config.toml
encoder_arch = "convnext_v2"
model = "contrastive image-text model"
dataset = "simulated grey scan slices of phantoms with and without marks"
train_examples = 245000
image_size = 32
crop_scale_min = 0.8
horizontal_flip = false
translate = 0.06
color_jitter = 0.1
cutout = 0.4
tokenizer = "word"
vocab_size = 25
loss = "softmax"
embed_dim = 128
encoder_isotropic = false
encoder_norm = "layernorm"
encoder_activation = "gelu"
encoder_mlp_ratio = 4
encoder_inner_norm = false
encoder_patch_size = [2, 2]
encoder_depths = [2, 4, 4]
encoder_widths = [64, 128, 256]
encoder_kernel_size = 7
text_encoder_causal = false
text_encoder_width = 192
text_encoder_layers = 6
text_encoder_norm = "rmsnorm"
text_encoder_norm_position = "pre"
text_encoder_activation = "gelu"
text_encoder_mlp_ratio = 4
text_encoder_head_dim = 16
text_encoder_fused_qkv = false
text_encoder_bias = "none"
text_encoder_qk_norm = true
text_encoder_parallel_block = false
text_encoder_inner_norm = false
text_encoder_positions = "learned"
init = "torch_default"
residual_init = "zero_last"
optimizer = "muon"
muon_scale = "match_rms_adamw"
learning_rate = 0.003
momentum = 0.9
nesterov = true
orthogonalizer = "newton_schulz_5"
adamw_lr_other_params = 0.0019
max_grad_norm = 5.0
cautious_weight_decay = true
max_steps = 8000
batch_size = 256
epochs = 8.4
lr_schedule = "linear"
final_lr_fraction = 0.1
warmup_steps = 800
weight_decay = 0.3
adamw_weight_decay_other_params = 0.05
Rows from block 2 of the image encoder, named by matrix and row number. Rows with one number belong to one neuron. Each number is 128 + 24 x the weight over its row's rms, rounded and kept within 0 to 255. All counts start at 0. Numbers have three digits each. After the name is the row's rms in percent of the matrix's.
# fc1: MLP up (encoder.blocks.2.mlp.fc1.weight, 512x128), inputs 64-127
# fc2: MLP down (encoder.blocks.2.mlp.fc2.weight, 128x512, transposed), outputs 64-127
fc1.27 120:126128110108131126138115171085111118179156155151164107134099143106158092131118147135186110143127140099096125114195118105127102141124149118112162140090130096143116112147125125138167125166088084
fc2.27 118:115110153153129169135160101130109130118152159144119109135138107100162137165136068142141152149123161139161108092115097118120141117134129123153121171115124091148165114135119144120159126108119129
fc1.29 108:105173085089154137116128108141128175121105176111129114114115131172084136146155192120087118161102139091158158112151128083080158135118123147109131144141119125093099124146151125075128093120137157
fc2.29 108:126145087101115110099145122126131113129124138134107106133140135120126109150147139141139127129122119137107087172107132101157133135107135176171138126129125114123120134147117145135101110060139129
fc1.30 055:131135140117113131124172118128147140137171126161140148136129126127113106140125175161121094120137163108168109094133155111200121155133137085123116119149133097158086129139118133159095138162149102
fc2.30 056:117126084122146156099124169109106103136110118130147141129117150131139139069099139140111128132161142112125169105137135110087158108116124128136091138159102084161085107145082176143135168146132079
fc1.31 058:115082143121137118091112159131121116138172116134171109119151145112074086117174114163149094151124137109121162094099142121112127152118179155130156109121143119145153144111095156151098128120138124
fc2.31 056:115114135142106119098132168142112152133114107143150149106113140196157157143127129112109125163137159082103103122116137100128116129080169101148151154109136122125149143127116133106132126153136089
fc1.32 089:082094181132125140111146132137147135166116122121101117150135088119105104136141126154129167147100149115146141139119151141141131128120131131109146102101126112114089123106172097201119143140107163
fc2.32 093:172123148136089125120141135154112147165165040115112167145096108147137118115114122112124167158104150100121163109117102123121071114118148136089122087103125119123129164141141114121109121159139113
fc1.34 124:104142109133124123120138149145167130104123089114105165118131090122096120125154137108084087130123128144109114135115139152145144131133116129157131131058143123129129150120124127135119156141120121
fc2.34 134:107138111125085135116090141144155123123133164130116139089107079144121094104153112142112193162120107096126133108095143138138134127138104115184088185117146105153179136132150148170152133121156109
fc1.35 074:161131127104143118109093101138101151120108132123153126182120121094124114111157098156119106143114159205092162106121131091139162162161133057118124131096146099121109149091117146122132121116140149
fc2.35 069:134111156128108160145118167165127123172158130137173134163155154125119154146121130098117144143105160120115081153123139130109089112175125134148108090164078160113125126169114094129144113097137089
fc1.36 110:161137120125138131152134194136127141105124116130153134118123134148141122123106122116108116129163127126077168116154170121132135127145116085128122124119137143146136128117104128098123169149144144
fc2.36 100:111156119122127138141184104130139148152135155118122148148093169124109098145145120149162132163139129134163142115112137060095123160144108136080093129131125097125141138133126135119097126112119103
fc1.37 117:126131116103136153148161104180119126139164133104139135145128109090171138119115146127135116125104082130087160141134114116114123138165098097149119113121161144081122137095105126175149131095108120
fc2.37 116:101129126100163102119164140133078185129092076159150122135125105131118109143134124118081169094162097092124128107124140121100127100143122168092104174091097120109122153133138090103157114104126118
fc1.39 068:161188152158145150106110126128121120107092166170125094117126190133129114105096098164129142113144149168144129145135127105117178149115147152134145114140120133124183129119083101112134131134151128
fc2.39 066:114165131102117103107145170096121108106116104128124151151119126110131152114104111103102119120153165169125107130146122177134136096136140123130145159110148120184146115120144114119084120127105077
fc1.40 085:171120148170138106097126070149115161139073148124101115173121142124092158091149082152140109126137100121132161104122134128157145111163135160157136119106081114094128088127114114127158138146132138
fc2.40 084:205101148126179157145127100123106091088104110121150118126087139134142133144093082081139121115130164124111131158078111153141085145142100120134093078132136148105111141126097134094140111139129145
fc1.41 120:159153108124168113159133124165091154132150117129104158104137121096138114155133117131138135178117137138167176132100186163113125131119120122092099131178128159083127108098138153142132106110118113
fc2.41 125:128161124108129131148129140122134134128080148146163120091101149123110117063129145126152104111114111103124134113155140133133144093177121179116110147158125129138113121141084114099150135144114108
fc1.42 129:142118158096090153154084127141090137146124114146153143135095158147119132104131178192118095148112145111117117111141090148151147128128118136140144143117122143154101178114094148143153072149123111
fc2.42 121:158083131126152136114145125139085135114116139104176128160126136122144146136118117136110071120151141146180100120138110127080127121081132133116125110150142131119136121104147079130144120136145118
fc1.43 072:122142120152112079159118112157115130115105174143160116094123159122113107157087113109145139125113133115131113107119103117094109131117142110149149123134120113128089159132118135175061122124150110
fc2.43 069:129121132162116111133132066122130138104071069119137132085098110099157146157113122112145177146185116140107118166098091127100141135120159147145141122105160149103139166119140149149142136094133149
fc1.44 100:119126131148065094138146141127123129147107119109159140114194122123123085157132178134090133122122136116182076172151155136109152128105170163128109140119132118126099111128088133117168119139071135
fc2.44 093:150149129090120138111135122140143148149144125151148081151120143113136144108112119111126105151129136105162124112136090114126105128108175137173127130128090117161175153176104129133151148130128085
fc1.45 091:125140180129143095113145107106142154106106074142174107103114119148141169118120105139117127143115108128121113128105124137140164157089091124119187150160134150124166132168109104068139128091143108
fc2.45 088:052107131119126142140079120134127123113116123154118145125128152128147121110154123110108109137140116130093130119104175199155125106099130138122130150143095188153131134098173128134127085112126114
fc1.46 033:159079123148116125116110123144123140114131093115124104129123106098090100126204109153119134148123146164101162088175134082153115137163158141092088156123079117127096139092113151146056122112132126
fc2.46 034:126138197130110151101135132165092124143138150135167117125156127113135150129156084104162146135101151128106075081177106159080167122116125111124143157122105140127096130141097122123143142131143115
fc1.47 098:145112140099161121121120123162116129147144119118152126108129171149127151135112142124095143132123127164101164127122144153134133121119129139090099120131144167100092141102151123157134166141075153
fc2.47 092:107121118113091164113099108124128142120114148149143157117163153133125144130160173094154141125134154104133103122135146111114154161151128117116163129133115143154155162099151094140079085096132142
fc1.48 094:144131113165145112136128136141109087114106129088199134136155136132126169134087132073135105110125116134121170087124157068158166169150093162144122129126127121136116140127132149189149124092121151
fc2.48 090:112164148152124133147154114155102139171123128112117116124136144150098107162131135108125124135124076140114161124110113093100100179115097132129155115102166094160144156068136104144111141129127163
fc1.49 080:096174140128096090115133149110138085140133108118127134130110125129125171123136144137094132136178132140129141101194108121157147152162117168088144129125172092116133136184149149103131134130138107
fc2.49 084:127110147130121133142133161125107132127129142149159138123140129137108098145124075115100131127146119144107129128100129125163131085109151115124110063127132117096095088179127184117111088125139084
fc1.50 090:101163124127155129144111109125148096104094128141134125134131136143064149121154137119147088112159157149113156161112145135131108116134123115068133125137139181160116096132086146120139100123098133
fc2.50 089:103121146111156169104124143118109162109086121177147119106134130119113130065112141135104117154185139101147081142114141089115144171145120152122128127093106154174148098111156107115103107140122137
fc1.51 084:099105141097153121132116134128185153123134119103148110108137168104143120126177087158153160117149150098110118141115082123147122119150115148079132185124099128114133153133149150094108142119124144
fc2.51 084:132137138147102139119141128120152077145109136130099136098110125090081136129168132151134107120111148090155102107115100101137101105144142120167104116142134121091125164122159127092111106126150085
fc1.52 101:127154081157102125093123129181130094153109174155116132122117101147156078076122186136135122109127108115133150132119143133104155112136120152118142121144124134130148135100103150102099154132142150
fc2.52 098:126136102122112144112122190124134125157120136135121171132153144147118143106147155135096116111158121162159070184156103116145116153140115103135134135132146153122138135103149173115123072139122125
fc1.53 129:132145104151152169136090136140150155133120155181170103125076118122100119127129100149121111126136132138146114111123115164121148136108094144138090123119120151111142123122098149122130107125125104
fc2.53 130:130149167144166136112122143106123124128075107110184180126101129138137142079129176129165114133165129145123161143115159115133096157134096159073135170143147081095143163153109146138138152104120143
fc1.54 097:136186113134098124173161123145133096098096111134072130116111141137137117137094205109113150117137113104148116139178151136178123095137118130097104151130089118094116136153149152147115128178133126
fc2.54 101:128139121128153135139095160144117110118108089154162162139148140137153152124113138148159174149148110103093124148104104131182115120089140106154117078134149091108133137180173097128159156094140108
fc1.55 113:137111119146080165069151114157107091129126151146147135128121194102128131142160135132114103104108184121129103135134145126108065166131110103104132157106125157113100124161114118115133101143079136
fc2.55 114:112125112176135102194139180130121142113129100108152146127068142126153155096131142143169105087154138109144129150173076122095100112175093100109115108148137151128106112101100141125119127159142156
fc1.56 069:160136125155110136123116108133126061110081142135132103104153122131131157177135114113147137147146120113159131121113146138170148094155139092136120141122110071091119090179114172128167153087172110
fc2.56 068:134192150095123114182124111082120111123131105140155116098128080143134136148152117090163135153177119103111173100119125134154126140136132160141167103157111096141138120147113125113140143130150115
fc1.57 109:114123142156153129135142131097149098134112090084161100129109086064142112140165127117134142056095138112126146128137135160155099140121148142147142075156155139094083116109117079170122131097109120
fc2.57 112:129133098162118131112124086138097224137180117112135127121178140183108169117134148130121123105155166122140159112134101108170092128065114117152127120120130118122112147140141124131115134155145143
fc1.58 116:107134088124142111179139075142177140130096131145112150147133113122114110116119169114112090113135172142136099155212110113150158099103137127158147109119089155131119145153166109132116138146133122
fc2.58 111:138124105131143135171179170132173081089096126164136120138148161124148156124163145120145139129153134124168108163149148137150139108110070147134092127130133123112161125131133113133137113176108107
fc1.59 111:193102127138129082090154095142134116134144132116127122116143140152131132096148147152097137068163130121150096151169101121087171105126189127130159116111106144119130111159103157125143122127120133
fc2.59 097:104118135111152148177141118092079142147128160112108090127159120129175133124130143151095094157154105150111135134162117093123131084124148197120148150136116152182132150114180129145154115141131142
fc1.60 093:131184129113086134077126163100116154125129099137138092136143169136145113100135142101125125116132122155113138110132144175160107107100149142090114136137165132128094105148151139158109135117166117
fc2.60 097:090124121147103131107127138104117148100140142122117095093166092117106140099122139127084130121069099156102146092171112136160113111115126120122133131154101145100143116119132136150094114136132083
fc1.61 052:098110098188139143145086099126160125128100115144115145197092107127101137115120166124112086075142145125115121173166135131126096164129134108082103058132191132152120080137117132120120132144163107
fc2.61 053:121107109131091182169127192139125128150126138109149099122119123183077143121093132121181096167111129103134111158107134147129144123140151162123155130130125105168106153111142164113160165113126157
fc1.62 063:107096107083121098137161105146152098164161105163137131139139131157138179103142155107109118127108079153099154134140119125128123172090117114150133148138121114091111134165097107132119088141116147
fc2.62 061:129093140119138128115084108116129119104097183162147125174160155132139139145158104145080126111103124144106142141202123125143098084142183098079106127120158126103124112107152101163165120107123105
fc1.63 090:099121142096167151162145148138084122097103141153169132114104101135186122135103126088139090105114140169109149071146130152151084160139151135123133151102154111078165123113098142158098135130161142
fc2.63 084:133167111114130097113179123162139161142114128131152135096137116091130113104084139175130138105118106104127110139121127101100197119171117122140094193135110091110111137145155105113083145140124149
fc1.64 111:133170130163091097135137147170092147105113083132106125136117126136122135095172149160145135162134158134120119147142108120102127115142094122145153158102143145143120141119134164098174151169142078
fc2.64 112:168118145135116130146129169135130153116113100144156147104153108092087122105158104097136136192130130140142112108113119140107151140122111108156086091137120131164128163159082156086119147108166155
fc1.65 083:100137128133129135131139154137171155135096144130100130110074117092085129098126067184103108166141122156122115113148144163116139126148144191147116129153128118086125130118145136116101123142163130
fc2.65 071:156104150119142140063166159141148110106093142156115115144127146156115136138100145119117155109139137112156102142153132144134160122120176152161080126207141161109115172123134174101097138151096149
fc1.66 122:125143186147120139124132159138165120154122117116144140110144101143161124096164144117117121116093145104154069155128140132139105103115126115113116096139112109141136162125141077131113076106124093
fc2.66 108:147140138090120117120114151135096118142152175130137108132112108143105140125134107138093147145097145108123126108150144150151088176117162092138147148146140118162170087088139120146137109152130148
fc1.67 107:099137138114126159113117111112132144126105105163153132149086128116158086115170132138091141090149160145114101116138112138143073116147123148145132097144133124112141167143190117133094105122179137
fc2.67 107:117096110115106116168164143119166135111115124142165130180112145126109156068122146130115129121116133115122152139138177082110131167171171136183110183084137113148138112153131110096107143175108146
fc1.68 084:117150109123133131115082144112135156053164135081114121120099133144107115112127139138127137112060145149123131138161151124139145138133135142165103123142135146170127098161085119113153157114121139
fc2.68 087:168140142121141126109114140149152163146132133129143103167146124134134133151103127138174097131075152128157110150146180138101121127114110155127138172121090170133130153126191133109146121120129111
fc1.69 122:133128118088117138051157121110112146075083132121154154105138124128132164107110128155108098087162114114114194145165117103153154097178099143092127109156107097115150142083113155150119111155145111
fc2.69 131:143108093131107158128121169124159119124077141131119137115101157124113138126115127140149107139136173131147143061133148131113111151097158138146091136138105121152130146129104077177150102164108167
fc1.72 120:150139099124142114150129099145119154142119119153131127136150141127151126105095123113124096125119152121148115107127092165134154148146155156124109131133160170128122118118106120089165147107123153
fc2.72 108:167122052141161136088140151084130132107166164155115154112113101123136118099143138123163101123161154099192132106124161118163088134106119090129109157150092157090130131131098175144116150122110116
fc1.73 086:100133116145104145138116116129145140141090115131100102115088156128114150125123146162156140165100117179120131141100149139157129097114149110092092140162133117159117144132097093113165146130087124
fc2.73 091:119125098111144138161101147117164121139093079113137149136135102126127126103158115130129126126185152168105152158184144199111129140111133154114116127152084141150128125122133127076118138118144120